config.yaml
encoder_arch: "vit"
model: "contrastive audio-text model"
dataset: "drum patterns on synthesised drum kits"
train_examples: 26041
n_mels: 64
hop_length: 320
input: "log_mel"
spec_augment: true
win_length: 400
tokenizer: "word"
vocab_size: 159
loss: "sigmoid"
embed_dim: 384
encoder_norm: "rmsnorm"
encoder_norm_position: "pre"
encoder_activation: "geglu"
encoder_mlp_ratio: 3
encoder_head_dim: 64
encoder_fused_qkv: true
encoder_bias: "none"
encoder_qk_norm: false
encoder_parallel_block: false
encoder_dropout: 0.05
encoder_inner_norm: false
encoder_patch_size: [8, 16]
encoder_layers: 12
encoder_width: 192
encoder_positions: "sincos"
encoder_pooling: "class_token"
text_encoder_causal: false
text_encoder_width: 192
text_encoder_layers: 8
text_encoder_norm: "layernorm"
text_encoder_norm_position: "pre"
text_encoder_activation: "swiglu"
text_encoder_mlp_ratio: 2.67
text_encoder_head_dim: 32
text_encoder_fused_qkv: false
text_encoder_bias: "none"
text_encoder_qk_norm: false
text_encoder_parallel_block: false
text_encoder_inner_norm: false
text_encoder_drop_path: 0.15
text_encoder_kv_group_size: 2
text_encoder_positions: "learned"
init: "orthogonal"
residual_init: "none"
optimizer: "soap"
beta2: 0.95
lr: 0.0025
beta1: 0.95
shampoo_beta: 0.95
eps: 1e-08
precondition_frequency: 10
max_precond_dim: 1024
one_sided: true
adamw_lr_other_params: 0.0014
grad_clip: 1.0
steps: 15200
batch_size: 256
epochs: 149.4
lr_schedule: "cosine"
final_lr_fraction: 0
warmup_steps: 760
weight_decay: 0.1
adamw_weight_decay_other_params: 0
Rows from block 5 of the audio encoder, named by matrix and row number. Rows with one number belong to one attention dimension. Each number is 128 + 24 x the weight over its row's rms, rounded and kept within 0 to 255. All counts start at 0. Numbers have three digits each. After the name is the row's rms in percent of the matrix's.
# v: attention query, key and value (stacked) (encoder.blocks.5.attn.qkv.weight, 576x192, the v third), inputs 0-95
# proj: attention output (encoder.blocks.5.attn.proj.weight, 192x192, transposed), outputs 0-95
v.15 089:096129110106137131135090177162128067111127150099139124128097149097151172147151151190109142147114133143122118134137152118142094096130125168145153112111064112107109120130145108119128127103116132136120124081128101145144172086091144143165162148084108124147124128116090144139149111146041105103
proj.15 103:163160078144151099131129100131067163133139119144166095137148120159143115116100113126122116150123116179101138098151112143112104136145165134129099155149163103152117148106173116116105141115130105122171163159176172115125144125104090089123086133123128131123146118124193131116117135170113122129
v.16 071:105135115153097140119112125100124124131094157113118127060127098125167155085119076153098166103135133145128142116121096129136155087164162099170115126127154092147149119102095111132116121131139105138152129096141140175138138113111160127112151112130107087118137135121126145113131099084103102076
proj.16 099:139125087096125099163143099195124173167172129141121145124130148148143139148137159137129089111168103141145096141132110121113095140164106145119140174108127124068117146079171127140121160146158141136140122158092171133125140143112113107113070131128152142149088155147169112116138151158119142149
v.17 098:139145130115161152143130132113140160140141148101129160136146110124166126150142131142089124157110166124113087184201143113150120142154137091130108133121125124127114116155106172114117140147117129082106073138135148110104135145142159119180152127122108126130109133105140137134129170149089118119
proj.17 104:115132078157140095089109101114131124170146104117144157080145166127132128127124127149175189150125132166119151097158111139101078090143136090115076150146142133151118122141139093106104080132115102100180166115143150139122129139090117074133116098125128142065138083118148143080113138118135149106
v.18 062:107123121133108110131118148108123113129144141093147121142127104118138144143159103132099136140133158151119148149149106125120084105114119125142143109100114119115116107131166097105122155133131107102164159119193119148133162140147122187122116154116153129139103129151103158156152104154133158116
proj.18 092:171139105105083139147120101169115144138133133082113111168151126113158099123119149089091117101136122117125119116152122126126131138129095165118116141138134087130147103094174114119125148143125123157147091147124190121121144104111149110106078150131128136170105110108162100103153114146086120108
v.19 066:074124117128101111095187140117143128143053117142120138105144155139111123145095077154140175079179227120124144113154089147149102083156110124125148130142165156110126107127126130135130124119159150124131161078150095170114129140109154141122107092143098116112161103141147111158123142086140131117
proj.19 095:104129154106112130190163123111130145108134136166114133096093092114140148127122153102114142108136070135177147150112127128121162133106120141153138117098093144126114136112070122164129115113174143136081101144061075123163129128130135143116121135135142151137085180149107146148119105153109161143
v.20 095:085112116105132090112126155130131099126149144111139125145100132109100132140077104102152157150132166139145175149115077135144166125109132135136146139119137121104103100093128123104106141203106108161133195088149114158138136089105109177140071169136152150156144125138136134134133161124138113200
proj.20 089:126147118152124157143158136084121120116132087163131103137115125098166140133099102115135141119157094104166137138167105105151120113152074098184136118095105114107142120117102123141151055128164178132138114103100098130095142108120121122100128149129130154165113177114207136100145073138146138095
v.21 134:125152129152147122158138130115147100132117143136131138084116113182122177119105081136095126112111165170134139119160116155129133149144109107151127142147145134123119127142103096124128098139106151135111114065174109164121150121138160137135131110164104143149157132067160156154127092102120150095
proj.21 120:137122070104175095095119116168160129140136148166107149137144148152114126163142150149157131159171118100122115126144067130145096109176174105139111179129145136112117171121147124100130131126181115116157161141112149133108103139113133081121118128115149145090128155123179111101156136121125139136
v.22 122:113162121094123141133096182123134090103167150130135107130126140148111125156133107093108126147147116158138150092129088133140114164116120127163093139150123145125111104103141120095113123123130126144163074104122129145124134074129117139113129156134121188157132141128150112114146165100121135139
proj.22 116:093149099133164120112095091133144144112122116162122131138145100128124123156129107105121112114139109156143118155126117123180084120162132093136117150101112136118111119104123155136148101162190131135165169122121142115078148101160053106161087133103131100144141164101138145146126088158129121135
v.23 107:129116122121100111142118113134149154152104170107125182139147135165123131114133143119105098113153159173133127100152133133108147139136174123115105130125123126106143124141132193134126165131158108113102116142149120118136130159159133197156117125155104077115151168169153158167112140102142122125
proj.23 104:176149154094097169115118139152154116132131130075065164179153158167124136095136145134070120112094177079115122079128130132070176115108111134114157117146180086162151116129162096092135160122089112129122122160148136153147113117108159123091132105138129135123103099116117119124122146112121126149
v.24 095:114110127096121147133098125179121138136176163098131161140135142090134117095159170151128101162138138161136120117111166150156078145166171179130106127109070124105143126121163209084137127098146108110122118195124114097114137143146115170147130150116115110107113127187128085129151101139129100116
proj.24 106:165167146147115162110110138104101122138123116098113121148142143148135133083135121122081118133071172126096132081131145141050164124089126127088150103129177101182130111137146090116128131140082105132146141154194131133146139109125105127126132114132115112110143090118113136123073147123136131173
v.25 089:136113115113106123124140137098129111155166123123146100160137111137120097128136116138173142152110096063103171168126094139151143131104138139129109134146130101140113115102138065134118127163153143144184149088125113155133114082128149133116114122147115151135122125120148120092126161122202117136
proj.25 100:135128149141090131157165151115127124112127099145171090123114107088153118128108128105125131087140102119156128169144155112184114152153063143149155119095091122084150090104098143151155106139127168148120080071124102112121161111141144167119145153135132135194109133130157125128152114141148122104
v.26 107:108122116148117147121195104170119131156122095172133075115110148126129131125136140105142151123141127150133105088138124173140131127152084144140127135125117185151148160151118136124119166105165104117130051113084180151155090126127171151124123124147130127102142112105168128171106130091140134116
proj.26 102:141178163109149166176140174076123146105118168153098133162115109113132142109115136120115122165106117091135124115127102125117169115097124122144166099090089137179108119145086114136147096108150136118103122147133101117145116119172120127136148149141135140119152144131076156153097117105127135171
v.27 100:147146118108124139116107179158150058101151156106090153167119138093111108150162143100101109182166088146123151106108122129108104137107130125179125128134115107111131137155097155110116126097122151132137122184075161118110141141141127127130125152092130150115114120174107178102159132147149103123
proj.27 109:117141142148135123122087101138107120138112142104140098164145113110126129111119099074130102100120124169103147102125178119156100135115077127089109121120115114119152095138159134113113130149123119144145141086144145105091143063151081138134134131128115072171167107104112144146123113151116111094
v.28 116:150133141123172108132111160118131139108140131110136124121125140150150114109138128137097079159149132133075105122174147109129104103065128172124092131141141138130126165112138168118106102112100135096092139110119153109127122148127135118112136090122145130119151124099154122092164123113109108120
proj.28 108:109125086139186082081126096119125123157134073147165139086145143151115143142128124149156144146118135185116134145116125135120063085156173112137100138116136132109117126125131148128090110137111110097169183119153154140107140148111092089145128113104133122099133128141141137127104164152157125140
v.29 083:103130130146120113116135093137110149124075135161155071120153127119117155142135089113124155099105127164114153131115093137131128161149101100105139135149146129150140126155088125149136144106115155106159138130093156127152127137107138126085085088150116067123131130114104144114064125081113134092
proj.29 101:155123158102122140188150181152161123124112181150065152149104123128124130128122166111130113142161091070122093129121114111126179136113122148145167137104092136121104162131102115114152140133160142157076094137105082118143109109177159145108166133147147151128129186133112106158145135093120143154
v.30 084:174101129140124074147142126136113137112121145174190096119104154138133130120138129131123111129151119138107145149135118110118138106181139108106160148117123154152122180142148126126103110137136170145115151136106114122143158110103132120159115130160106178122189157143152175114108130120132112114
proj.30 093:144148118130119155112097128125156091120079157116086109129169147125139109067095154145143134139095116111085161146101099135106111090083165104096062118154147141138102119139143169105153111137083123139091113107170193116135136148153164093129128104105103107143152130122103120109123147110164130119
v.31 069:120133134128123125126105145157117157121106136130180059061154156100128135083071087131175142101111153121129097111131178089140144113112137133134150130122155134123152116090181131142159093148127131138155146094146118122123153122124101120115161124118111123158172174125117127140162115103094155097
proj.31 085:164090093113208077100138094153164125117122132154112159130140130129120143117154150167146093169112161112127153168115080148110098111163204139114106145130106167126135181135136143116109150094129113107125134170125184144136135159106152113149102129117126172102115153121095102126117174110169099156
v.32 117:180127134132147115152109112092111161095199144157140161190134122141124153114155172166100108116163098080095120151151137117116146105116174182125141108120122121134141133135105120130141059131140122107097152116104123105129105103128147099117145170106135109109096088151128153101154169120120152123
proj.32 099:128111144129086105068149100150143118132110128082152111121141168134135118164123132130118153102114160138129127137111125143135106117093107120122106149172161118108129120124147177125134134151108116168093112126160152141118133146122130151115122130150141089126122090148136080133157136164128140107
v.33 082:116145113159158141121148154122155073169090151087095171126100148138176131138110121151142149108108104111128156142123102115134132121121097095131154114133119132143115128086101106134114159103131127144079129127108144129139108121077111117148116132088110083138123065088131108151123078161143117168
proj.33 092:112136146135152119173129176081082163110121122180167111143110103124117130148134095115139116166155088159149098106139116107153154147123129137172137135099103133153113129126102114138135124106173129087142139132100068116134088115143102140129163126132108136104149152127127160126125086127082157137
v.34 064:135120123177102079128138104118136171123137103155151144131169131133142116148132130105153128105123116128130149142126102172154121125168115128147121119130125158142137162100122097110099105076138119105136142105144113146119128172101142071168111144125088119122143081202102136102145159138173127167
proj.34 081:117153117143097122140169133080116129121068161148149098105128103122183111112096129098161147093113086130112122164155098103102136114091122120103111108132074134086071138124092136149141087150132169149116122097121116115130168115152107114139096142126141134162119162096120132096120132159120165112
v.35 067:093115125136106107118118150121118100109147150155129067144114141108138134129115130177154143121154148129121164115138104073150122063171142108163134129108144136139121139099184082164137100150124131137183168094112107163161176102098148132142127130123059173114113113112094151118137182132128135097
proj.35 078:149171102119125125216170157138091169154149103159134113104118109093165140106092148104133128106128074126145172167130144127120119140120114150138119124117130114105109155095125145140112134105119147144067096123139147111144153141129146122110100145134114146191117145165164140146126113154142131147
v.36 088:118078115105115112150134104091120108108185090161163128165103130121128107118156128113132104133162164099106150197146142154133120138139084111109150151130092102112106098153123136091148117121153138080120096143114109099119145128129152125105104130150114131152128152120122162119136163175159128093
proj.36 095:147146114134079159097126129133154097114138105090116100127159167120162119118111136112090157096127123121125141115135127128102138126112108108126104134170202100124131107098156140112159114175112119170110093121171158134153149107102150123093129119160132118138112101142183076120154088134134138089
v.37 091:121126134138137124129160105167116127159149159120123135121122153134179107081131155126139123114159167102141090131163120132152149142131120148124095101102110165127145157104138138118137106109173122135143118104141098095112106132119130121160101107128088088129133070186165129157174158113129128169
proj.37 093:169159132132117134111154134060126151116096099128151116146114148109158158113122136095147130145077139099122141138157102141083139118102129135110119094120115150142107143144111105118139078124083110127120124131179097147151140127131126102126126154149132134095135090096100132093124152129124155167
v.38 117:069141119120137165116158115143155121111133151132114143137129148115155083147103159135143156131131159102130117099090118168132101127159082146112160116131106129123116099141117123120141127109141154131117066122097124105134098121113144145151065113106132149128153108125144067162154120150144145169
proj.38 108:091143163135124150152090158093122143105136128152111134122089096103109139143139107105113126146124106137146127118101152119128179149092134126144137116106127151179108132142083114149148122131163105129101129140116060109153108111154096154139154117140108115093139137141083140158102070111103150168
v.39 074:112174130162112118133136094138139130115103138158137088069117120143115099128124169146126094124137122127120116153151164142150115124108129129126103124126133091127120148133135107117155145132119096161104108106105154132141120093118119119161169146130099119106155153085113081097102142100121112117
proj.39 092:088132105124174132130089117159116131129121161159135139103137097172120100141124129179157117147135116149096119147103112129128106147142214121117118134149126146120079187136145173125107172119152118089141194142119137120128114154154107098178099108095125117124142167136102163126122157134111123164
v.40 126:085121105119114174157151108155135143134147107104123126134107178114189124115139115141123143166100129135110121070125161144142139143112123141115127119105111120116132099127123159107143131129125111142166085147154141154136120107119097168145109103145104134159117100104140086186107086112093155152
proj.40 111:132138138114126146151099141114143149113135157113094148168156122128113126117151129141075118152100151112127114110139119137102171126121129129126140123112118117203123109125111097131144136128160098096138126189135123120152116123139118127137122108126108146083125115103084136146083109083113128166
v.41 141:136125139110143110135105131113084136109134108133155151140103133111127145089140095137157118160159118117124151150099092094141106079082095075130086116124120122119141138074200104138138124155124104147158138131143111152137140155170111134153136134153143120148131175090157128130160147124161143137
proj.41 102:159109124109152120095121086148195085109109122056125122143147150110114105092139139120119143092116144100135171172139115110162108131142117144069098115146111135120188067130129150105115116134082133121143096107130181146134133122125176117124117135136131134167102076099115099115155132116134087079
v.42 082:113123124141130160135114158109138162112113148088115139106134127135168138108098144123136174139094159117146089131151157107129157122100120094128114117139107110135132083083129127150139123162132102159120112095153132131092130188145083140148134113136098142147117163082150083139164125136111122159
proj.42 099:116110121151170097125139115101121148138187056152176149105101140131128160152133095137114153127117146157188157133153124142131123121168101127151134150102137137139161117119095096156124090102145133085169133133108089143146128130080108142106125111134134174093105105125166149111102111117140142128
v.43 084:170123130101153123127150123130108112117134180088077129122122119076166095101135169142118135167153076088120107156102131101130161103112179160114145100114124138162142157094093116120124113117126150126133164142148138119104105145112096143131107110094132092098071123177096131092151096146134109141
proj.43 103:153111136156086110110130100129102139154119084083183095153122153113142144120140130112147108112112142150117142128126174127127101157108099165105108099139145135103145112145176121140133146123049111150119091101151150138129130141119161142123140156127107105145147071122132127114154158148123110121
v.44 074:151167136117106137142098123130116101153142157115127122091140122109121110178159114126154131137167155202118145080116131141167083140172126125116116139131128143149137133101115132154180119111103131121158099138110156137144141103145135119122173127167138206101127086112111117128127098126114117083
proj.44 100:106150101131160114144094116161117155133123135155126128109127086152098121124138137124140098127151094149122103159105133132164103151149175125085143126095117148145101151131121145133094146123151105107156185132127139113092128123169089082182105136090128109145158157124092164142113133156121099171
v.45 095:072098120119119143130140148159142087159112143085103174161136129143115139193137180120154142167141116080135130130136173128182142099154148133126134138143089119121139089143085112118121115114149073132100130146113108117094129166118120126119114116123110084128146145109125107131109135151132080146
proj.45 100:170131163135124114119177143117115118134179099137164115131112139120147169139119106096115145104121142133147137098155151144106139127121067140133163132120143094121178108145135097129112096114131123125131099101145068139149119098115121174068179147136156135123137112155168130133135128149138142113
v.46 090:132145130154118103116144148092105186131121104132124118133132164134098146159102098156164140146169091148128154117118098104102091106110096079174117145143164130127105145071113090137140130140140111121124180111120097140121151158146114129145149128161115144115135099125147109140130126114165116158
proj.46 104:081134126145169132159117121116149096128103123139137118118123081133107108094125118129141143091128100138151153180108124106186122125132136132124127094113070140110131108132077168168097123109136158084127140108056128132110127113151134137146129106105122153177104149122098168149119102145129102093
v.47 097:146180152091154127117148159145111092112155182123114089144122111118095091111159151105139145135136131130175137127125117151150128154102117139135106114139112121117136135101112106149086152148103114137123122135141137113121111072135135159136149172137119184114113159115147101118135138121155137145
proj.47 100:100159091157159133124090131118093149135130099160157130112109089133124120167121096143167100146148117145115106147111138119164086151159174120149136138115130154100093134144133150136113120126136145125167177091159132108091131143164074097168111152093110088152167150127145160109128140160130104151
v.48 123:097117124171164107113142158126122124143118116111120188143113113118122141149086106087163126128108148133137120141157101135118108153094086140100143129103127132135115150158131118169156125155115125122106159107127144120124111131116151145112089108096115134131137105110146102131122132121114122130
proj.48 097:112143113164145125135165167062077141150126082187166106087096116122141156130112092141174154189137119148141137124154110124132139097136141099189144129094115111128094142122084105143120083112129153108145151117128076135115134125097100121107170122137116157100134153141172156119100110116159139123
v.49 140:156095128145106125129127121196152139123121113117150121113131122118096134071141139128128090103085121114078146098136195144100166123128182147112161137105114127119138114160121104137127135146145155142108118153096105106137106119122195176112103111147124129124181141095145135154120119121130119104
proj.49 118:156143163127104176138120186106114102118111160120086135156126141123136139095106132155113131180110173083111151077115127129080185115076128138144150131142167108155136121150134115093155151128100123142082088148167142125169115135119164147093172106160095117094149126160111105145109131065155125158
v.50 108:113109140153147110148184144157158104134151147137101166156120117121122137125127144123150132144103082107124119147167124140151164172154179135141101134129121115136147123136093156138110148162130135151069141145083161137142122117128165133145115094163119092120129095116181186125104105134157087121
proj.50 097:168110161147131103102140166121164089136107164115134143153137155122118152133134122120172145145118151071096118115145117135139129117129108130110143137132096141131164124169116105089135107119122112118127103084158074129141097114122158157115198121134137147096147095107130103108140156084151142106
v.51 099:103133115105133130120143111116135143128111157126127139109081159098124106168091110081154096176146104177102134108066120125141086086099052092094133117130140132125104130148120118105161096148162141084151093179094136096113153137128141133118128117129161127148158146103129072161149113122152106138
proj.51 101:076133134152163143157082113107158108118130092137116109104114097112086137099151108110127138122144103163161159133087164119153138139118150127140117090108132150161132117147093150157116129126142117095115136130069106141120110102144128140149174110126106130123127132153079155176104060125116102116
v.52 083:159143122098103097149140086081126152123149132138143111138110107123145138164129080101138143117156094112156140145129106150124146137116096130127135152136159151110107112118122112107118111129120123110146098118128124132141130097144122113146125128167150171154112095158096086089118138116129141131
proj.52 097:062119094151094129151101110106150141122133110137126129107153106139118107127133118115099130087137094171155100167112151128148125141142122101143116115111117138121101114086103156182156126157165130110131131125087136134111151120136110140154107105122105130155107125113111140148098074136121133125
v.53 074:148157120127161111136145128130145092111181141147122136192105146152110120126144124136105096104126162124135156140118170130095104109155105195124127108124125142140127129153097080136094131089094199137098129124123124121131138104133171136115069162081089145135158114120151127101114120128129111102
proj.53 097:110122132145139129112079161116108136122080156158113134141112115143108126160127104155148133181149121138101123114107109123149141134106190104153111138131153139144078154147122133106153161124153106130112160121160093115122095121137096131152166112125091084068181149133126127134127107104120149150
v.54 072:174148146104127150136182126124119121126179154129123151124137116150173118068157131096109152108151120121151112076117101120146134156112146137151071129121109151117146155122183116136122122100114108169132137153124117119148144091101134098164119136143128156118144106120130120111175126132135159177
proj.54 090:123136096139157112093098131116108140113086131143146114124137123128133108126133128123168089163119122141096110161118105125121109149123177120073125123124109163122095127136116135120097124143101105125166164134166159104103146141152103067171102137104106092126150123112084139101107157132126114190
v.55 073:124148130139150127140118139149104107096115164118154110123124138165113111108133093081117113161128215162115149113107137157140112139147085139125136098124097127121134140122126137121145156155123139134167116112108131078119124131153147158087113129141109145141164161067140091125099103125093176108
proj.55 093:137140097118175163119094113123124126121119129152088135117114116149118151129126138164127128181143147131120157117102096138122136134121207107147124141111179140165094138156117131122131127124140133126144180161151145144128105133126101090139121146115122096073158169136127143138139130122138104174
v.56 099:155178154113137150126155118125121063117101188106107174093121109139141144133150125067103194111155143156163130118092122132145133105118127117131127095130135181158139151121114106134107113087116102149126105121143143095146142129119127144147139169103119146105115101145119133124146123099136133144
proj.56 107:125124102119140089119113099149097172141145107145151127116090118132115152160140136094180088135171099152128103151119136127166083150143154142119136130103121173085100153155140128128092134114126127144144149114116125130074120139164090087144115175108127087147161138133103140114144144176102115157
v.57 111:105127119131131130168152096133129134094124095116118166142119166155092138133132110093142113131104092169152145078106131122098151138101123159111121126108144116100120119111097109136129125081161138160114154154104128134126098136140136157090088145143072110144155101148146103146140133139142136115
proj.57 112:117130179153121162128105157092137114096101156130099136178124104149110133117144096141094133131100162106137134114119116122155191125101124116155153116124119131174119110140084128140168127125162139118112124152106074133130116094143107174124164102138117132095125137112099149172109080099119123125
v.58 094:101090100132105140117124116121114132140156106164181108144133144136134127082153121149129108092107148065077107148174130134148131108165132144117160117111101119149137096140126121129148119105178144094153129124143093134110113113104156148113121097084120065132120109116129148170136140097094138090
proj.58 106:190138152095094131155170141120125144111116153117111121151137158117165138126112163115083125147100134109133121106140100142073161115094114147133118147151144110156121144116145115114169124139130104160089080172179152125179133139112153140097122157168143151097115105137130082122142131127112165146
v.59 156:135181147142165137130145112174117122113156112145130097124121169126147086110160131141130102151144115157096132067099176152102130143117116125150099109122116118138138178139135158132166143118128138131150094175092128136141115085113092153140105121128123174106157126091141100141120099106133094151
proj.59 103:115134134131169139132077143129147131112098157126107144142143092146098108128142125158119111148117140133097125137098126134132139137116196129096118109130118146173109135140116143122109160117139091086138161147143131111134103137155110110178130113097100117108156126111061153144100145105112114160
v.60 077:149120129135116152124093149135127126156110114160156115113119134158082128133147128091137158178140097122144113145056148120120178089124143152148116125150116096124142151152139135093128121157131104141127101141133124127130142077162104147104157110172162133147147147146146124135112095101169120129
proj.60 093:138110169103134135153142097154132102119162149097133103136130109127130141146124137142091090077128129141128116153114171150135085145122099172103143095119110153102163107152145145168119133131120151131120113108108137132139135143150140180161100176113152091163124153143090130149135164160128093127
v.61 054:138133125119123148130137149088133112113118177145113176158133118136164118142121126067138165129155121107141152131074119117116162122137160117164162136130117098121116135132079138115131119076163122112130143105119121124143150125159123129110078154109132146121114109163079141143140171158126132161
proj.61 087:126105093135080089112142123153119144139156091124171085124102145090144146166123127055150118100162080148143115140141155119161115151131076139124117146130136131092127125111141110130115110144112111175123110101129098113096132110096126119096137150140133104143121114131185092106169086170122130102
v.62 118:091129128132184125122115164140127088104120126145115146171107116145102138157123183092130166185139110156154081139086100094156130113109105124115140120141114094122115129134141151142112101103131120135141122118132120117104114108158130124124149156104164123130130188103144175110125117127122110125
proj.62 114:149115103135176077078142096151144122125156089162166130115114138142109153166143108118158123115160121140122122139139131139176074127194157116142127144135144136099147145128146136117116108116136125131162167097133107138091120125123099119122145145106171131138142131128196124123161133173133104084
v.63 068:104091111108114105130134144116144142130158153147151125137113146149102100150113118123149121153090140164122153132118115137130143148199169154182128144129141103101132102115130141133096114152170184131161146083138169123139184128151147125083096104145123110140156114156141169109114127109138112084
proj.63 093:158114143126097118125181146145148111152147115137120127121117153088149168118126143114135142099141122099145148139142137125128119106147051121148134137111118126088160127134121100125148106136117158159092081100127092144122150128089158152094154146136160155129103140141182097112149129121171133099
v.64 103:119146132106130094142113132134139101102147143152130091144119161169109193077186100147165120079136149111116098081145119152145130089115138111070152095148147111118107151114129109116171136114147115129147134129122142122171150103110143082110139170111140087153112157133130106124170151123132180132
proj.64 102:139102143126138108123120153112101116098129122135147134110118119112094122109160140128111109148142147154112159156105135153140116144124085144109144090147129107130084156081087105155150104154089145126156123111149162111132118152150129167088097142122136147134122122149147172140162088130113082099
v.65 102:073098140120123124138127125118113128112150064113089120125102114145149107154128145088144134138095097139116141139185121105122071146131124116127109137118105102156130109139163146137106154151124147139161126129131155146112128168135117181150088103135126125104125107139148129122153112156157144145
proj.65 100:091103169122138088106093138144147128097095127101099107145154116128160132127145143128143095141113151115099141119114130103137164131113150120139148149137132186095123118105111086092114086160131118121100128097130114150128118131109145122118125091112127146115111098136139070123156092110121106149
v.66 086:147125135142139117126099131117133143074107173127137126111074137094141117116123117107112109123133131105133159102141096149122131111102122119113093123152149142111134158085104163132087105204151158111096107178154153125137080058123156122130120111119096111139151109136110138103111128143142108111
proj.66 096:099118124115148082106125126130108174126122077125127126140139080094175152119111102113120135145079154148102146159129149119098135157126149116138149137107102154130141106126123105117176065130100145113089083122173080148122163139108112147111139099134099121151107093153172102141130142166122109130
v.67 094:118126130063125137146106133118098127114142097112107126095131119101122126166131088146118141149123107132163081172182133165141164125155123083090123143132114131103112093089143166131132100131107149137109081120136098137119119147153135082134137146192098108129088113116129104119122112159105152127
proj.67 100:096136151155112119109102110139138141101115166139114087153149110114157085138097153125102114158065164137105144090138122103127134133128184123150152116128139139108166135117127096103127100140151115140117116130146129143127109103120106113173145085108086131081067110115132141115138101158149074140
v.68 116:046126118136124142112116156164142109129106112113116111147113124130128099110087117108142156163131131101117123160139091115157097105160092076142132100119078104123119122145130116165159158158121142161158169138129179162139124111138107179153117156101129123106126146130147132132130147127152086121
proj.68 109:138162117078089122162131127200156152148125169135089133120115102102119177104149147128169089069133071083147125120103118151147123148153096148103135121139149177123107177143129114145111163119170129146104108125090123116146112178118160112131111131148155114131113129137160107126134138109113135118
v.69 086:131109133135118111113115109145116117103158116124132160133082127136139095114109135109159127133115123144142117064097157141111085118124097099147130149123106154125130143121119138156181131171120140144146085160100181128082143165120081178107107129139144168146144123128157091172097149131134100136
proj.69 101:153106121136105112081131109093119141156121068099132152144160120088112173099128085099141080086157178075094128175110119122125139127108142104139168137143108149152102131168150130141119124131147130124115173105095136151093150104102115120133140111143119129119176101129114089100152126118121166136
v.70 134:178114124073123124103140133133133159119111160108136134133103120115157123131113078142133076126146156100104149161124151172107119140144122102145136153176166135136117157107125154129089125126113159141115128115163139128140162170165140159090127103171113183129121143173127189153113121130135145157
proj.70 119:151133119130117127134149101102114119173117119117088153175093130133134108145097175110085155145110152113107108126077100105154141126159135125155139124121124116184142116123131109093197141109073138144145103143146126109090084109127113120132157117142132150193104157129114164136127178114127123111
v.71 096:113096125140117130144158134146135130151177099113162123144109115139115124097145132147144094132111134147111136160131128129133156141118134149135136147116128114130122101149166148138132119134132088161147166170082134114108153168141167143138079147177139170102104134153164146126121177080144123129
proj.71 093:157133145146100136149133121121150076110108087101155157102110153117080117116151102124090110093190140097145097126159124121149140114117109108168130067141135129194125132128138131137073154125139103122146152157106188138133106120126104110123126154129164132153173153137093127126152079120123127132
v.72 148:086120139107152168138111123156125147102123093096174112158123158116128141140146124150129119191121152140123119146116134108161117154112147136117110117114097140137136125134146145117123175131183087105118131130116114125091153183136130156096101134113126099168113123128131068118115127106135125123
proj.72 114:103174142132124130128095140166133100095118122084105128193127074160159144128115131140116138119118103166103180130094124153097113124148084111089142153107115114148143155131118119125125122168106144125098145108125115118140120134111142139102117114122111112141138079151123129146131119097121106114
v.73 098:098105105137110111113111170105132088108154100114141134135101139112140120149109102145193074106138106131129133156197151108105153174094110174138109143104139128138122112150134146139158102142141128138164154149136105137129139125141144165152137123145098179117108140154067119146145138137130130185
proj.73 106:157084141154110153110138141089111134162118107154145125081161154109087137076127119102103070115126183072090121154134126128137141145083164124169178115135102128125108130127106140135105138151150124111120134096114180131109120127128113125122114095140132156129141151123092120114141097117141113130
v.74 099:114144152163136129136130131139116152098134129115076125113163139142148122108108178112129116141120125100105144132133183126133151121159128078124130087094085114125157135103181154133189125148115142114144144111125133138091146149097103113155140127144117122117157115125172118116130132149129088163
proj.74 109:112158117126133101098122134125130148078140130135126101167135126152136150151138044140139141133158095159159176091159128105115124127159156117111090121166168127099135146131097112113104141177132161091142170120120086150168183159106132128132153123134129128113120097113134076145130141148128124157
v.75 154:135125108181109129149159137150142125171118115121123145111130175129122144072155120180129123127087145142115134102126150175127181103105150117141129115113138138123106137146129119118147134126126069161087147098105122123170151138132145109142147127160078112102132123139142132142156118108128135167
proj.75 098:172133105122108132136144129141127095136135141127156168120117129118088149140134086102090133107196135130177103140140106121137122130160095145104129073136146082178128159119108143152101169124116120115171135166105159106146126110148126136123137163132159126136145152126101143140140137161110125116
v.76 136:107142151119171139153138135110127089127142164141115120079103127072101085111111195143115148134099151089141099093122154132121155119120114130078173112112137128089111134130089088172158141104081129143116141092137125104159092146126110124133132151136144097110129123144139114113169122129150162092
proj.76 106:162136125107142124148149136169086149124157101147165111105104129119112133137136109143125131121125075091143130097160144176143060113159117129103102111169122100116106168103161142142129159159140131101128115140130137105132122155152085125139146150155139110140150142117171141145108137145155134123
v.77 098:107122123116127109124136156132116096110179159099120117129103132111079158141120117123153074119138064178134102129154128123162148132096131137124103116122104113116117119099159164105166111107132126106158129134138107145126142068060182100122122122128112134117082129134117098103123108132141079159
proj.77 102:108114161153124107101109139100154141103089113147142111092184105097116099086139132125118077123090185151095146153131161142107143148069152122149175111099117139108123126121108108165107086127155129146131114103146139156114123124117136140140074102103102131088122112155118126102176079131110074117
v.78 108:115122138142161126152127094123105119119153062161165133140142135145115147116157128144141143108149194123113148119122158120116145153133111113114140102135122120113128119131163115117203155077138134108124137120087142100166113156146124132159121147129128152130149159120109117127153126135112140126
proj.78 111:161134125126161157103100141121096092072143139124156097132132160162104127141135096167121141125141113124119191120132081127162098120125123086127101125213140093142100139111117122120122135156135148099151186108105163126137114138118105160085140147141141136122176126102127114150136113104157139135
v.79 078:142135108157130140126116132097136103135127118082115148117140115143145135162127124120149101084126108147117106121109130143143155170104107139173118142113120125139121086128115134121176094053136134115175137106124043076161154109123111118133177124158121156120102136116099082127137159166159142200
proj.79 095:128100131139095136122161092102099115118113157162159108093110161115098104107132120112127115131122162101156124099172100092162165142110188142138155114159144130106127152120126155128092166135151110118137139123097161120126135155132140118136079122133142126121101153082107182104121126126137084111